config = dict(
    arch='coatnet',
    model='image embedding model',
    dataset='views of escape-time and Newton fractals',
    train_examples=145000,
    image_size=64,
    crop_scale_min=1,
    horizontal_flip=True,
    translate=0.06,
    targets=['palette'],
    num_classes=7,
    embedding_dim=128,
    norm='layernorm',
    norm_position='pre',
    hidden_act='gelu',
    mlp_ratio=6,
    head_dim=64,
    fused_qkv=True,
    qk_norm=False,
    parallel_block=False,
    dropout=0.05,
    inner_norm=False,
    drop_path=0.15,
    patch_size=[4, 4],
    conv_stem=True,
    depths=[3, 3, 3],
    widths=[96, 192, 384],
    am_softmax_margin=0.2,
    am_softmax_scale=30,
    init='trunc_normal_002',
    residual_init='none',
    optimizer='muon',
    muon_scale='match_rms_adamw',
    learning_rate=0.004,
    momentum=0.95,
    nesterov=True,
    orthogonalizer='newton_schulz_5',
    adamw_lr_other_params=0.0011,
    max_grad_norm=1.0,
    gradient_noise=0.3,
    ema_decay=0.995,
    max_steps=11600,
    batch_size=256,
    epochs=20.5,
    lr_schedule='linear',
    final_lr_fraction=0,
    warmup_steps=230,
    weight_decay=0.04,
    adamw_weight_decay_other_params=0,
)
Rows from block 2 of a small image embedding model, named by matrix and row number. Rows with one number belong to one channel. Each number is 128 + 24 x the weight over its row's rms, rounded and kept within 0 to 255. All counts start at 0.
After each channel's rows are labels from the 100 images, of 14848, where the channel reaches its highest value: "place" is the part of the image that holds the peak. Only what is clearly more common there than usual is listed. The data: views of escape-time and Newton fractals.
# convs0: expand pointwise conv (model.blocks.2.convs.0.weight, 384x96x1x1), inputs 0-47
# convs1: depthwise 3x3 conv (model.blocks.2.convs.1.weight, 384x1x3x3, trained with AdamW), a 3x3 kernel
# convs2: project pointwise conv (model.blocks.2.convs.2.weight, 96x384x1x1, transposed), outputs 0-47

convs0.339 [125 153 121 123 116 129  83 124 102 120 135 132 137 106 139 113 103 147 159 162 125 121 129  88 124 175 125  79 182 150 153 120 121 117 162 124 134  94 163 117 109 115  81 139 172 140 125 146]
convs1.339 [ 94 127 121 150 123 118 118 130  71]
convs2.339 [155 175 129 170 147 101 132 150 141  93 135 128 150 136 116 148 147 108  89 122 119 122 140 157 137 162 124 136 165 134 135  83 176 127 121  89 114 129  92 127 148 147 132 112  82 152 107 115]
place: top right

convs0.160 [135 136 121 108 110  96 145  73  82 133 117 133 137 127 111 141 141 139 170 164 140  83 105 149 129  73 107 102 111 142 139 167 155 127 130 138 167 162 113 127 154 122 111 121 111 167 111 136]
convs1.160 [160 146 157 136 122 131  95  98  99]
convs2.160 [155 121 154 121 127 127 111  92 115 139 139 124 138  93 100 113 124 132  94 126 119  87  97 111 130 111 115 132 129 152 154 139 149  88 106  74 125 171 161  83 139 169 117 158 140  93 140 145]
place: bottom centre

convs0.67 [128 139 105 116 133  96 109 153 140 158 158 146 171 143 122 128 115 110 101 148 150 111 167 124 177 108 173 130  81 143 117  83 101  83 106 104 110 140  66 117 155 140 126 147 106 130 138  99]
convs1.67 [135 124 142 137 172 165 131 150 160]
convs2.67 [115 141 125 128  74 188 137  90 149 142 129 105 107  92 142 123 113 116  90 159 115 123 117 131 148 122 140 161 151 113 135 121 145 131  69  88 136 126 137 142 152 117 128 169 115 156  85  91]
place: top right

convs0.252 [153 126 120 130 144 105 168 149  75 175 141 131 144 135 118 124  98 142 111 127 115 112 132 169 139 181 127 138 131 144 136  67  91 112 124 106 138 146 115 128 135  90 154 127 148 111  89  95]
convs1.252 [119 128  88 165 166 115 148 136 126]
convs2.252 [116 168 119 108 113  71  89 141 119 112 147 136 119 123 111 141 135 160 102 165  80 125 129 114 146 111 104 122 153 145 123 105 156  53 133 115 151 127 130 152 111 145 126 152  97 149 139  66]
place: top right

convs0.359 [118 134 145 146 139 172 133 151  90 152 129  99  89  71 105 163 138 142 140 156 155 123 164 100 153 127 112 152 115 125 111 151 129 153 109 139 145 103 142 109 162 126 130 138 122 122 180 130]
convs1.359 [133  85 109 131 144 124  80 117 113]
convs2.359 [ 89 143 132 100 117 135 120 136  92 119 107 156 110 121 163 149 115 153 159 163  81 181 110 130 157 146 140  71 117 146 117 124 139  98 112 100 149 155 110 175 136 120 141 117 129 162 156 165]
place: bottom centre; bottom right

convs0.95 [134 123 101 169 105 119 113 136 176  86  89 183 115 152 162 135 134 118 154  88 106 129 120 116  88 114 126 137 135  98 142 131 166 160 114 158 149 130 125 113 142 126 124 120  97 152 113 119]
convs1.95 [111 121  93 170 147  95 141 141 123]
convs2.95 [147 147 111 134 108 105 130  83 132 136 113 106 108 109 125 128 176 157 155 125 132 116  91 125 147 108 101 119 148 126  84 135 140 132 113 147  95 149 112 121 123 122 152 121 139 152 105  79]
place: top right

convs0.239 [134  88 104 146 167 134  93 155 139 120 101 151 125 116 145 172 121 145  60 136 119 103 137  77 162 116 137 121 114 157 132 104 149 160 122 146 101 161 123 116 109 156 133 183 114 155 131 117]
convs1.239 [ 87 113 125  97 131 165 143 154 135]
convs2.239 [118 180 111 110  78 153 120 122 126 126 148 119 144 134 152 143 109 147 175 185 123 130 141 118 123 131 116 114 163 138  82  90 127 111  94  88  87 158  95 137  98 138 129 160 101 160 117 118]
place: top right

convs0.137 [164 146 101 143 117 126  99 154 138 160  95 112 130 106 147 129 108 124 169 145  76  94 156 135 115 135 126 139 111  95 136 169  89 151 125 152 166 104 109 143 176 120  60  96 112 141 161 141]
convs1.137 [140 157  98 141  93  87 141 136 127]
convs2.137 [ 86 137 137 124 117 169 129 131 158 141 104 116 126 101 114 149 132 122 146 125 147 162 129 165 157 147  82 157 103 124 147 114 116 117 119 115 139 145 124 162 164 155 128 126 143 130  99 137]
place: top right

convs0.237 [129 134 159  97 168  95  67 144 102  98 129 138 167 127 139 100 129 145 115 117 147 135 134 137 160 121 109 146 120 163  83 130 126  94 124 157 123  68 129 158 202 165 135 149 156 122  88 179]
convs1.237 [150 165  97 168 117 107 139 139 124]
convs2.237 [107  90 203 133 159 105 137 167 118 149 152 106 164 102 123 102  95 145 116 121 106 122 100 144 140 151 125 110 115 181 103 114 112 119 142 103 119 121  91 130 148  90 145 148 167 105 161 113]
place: top right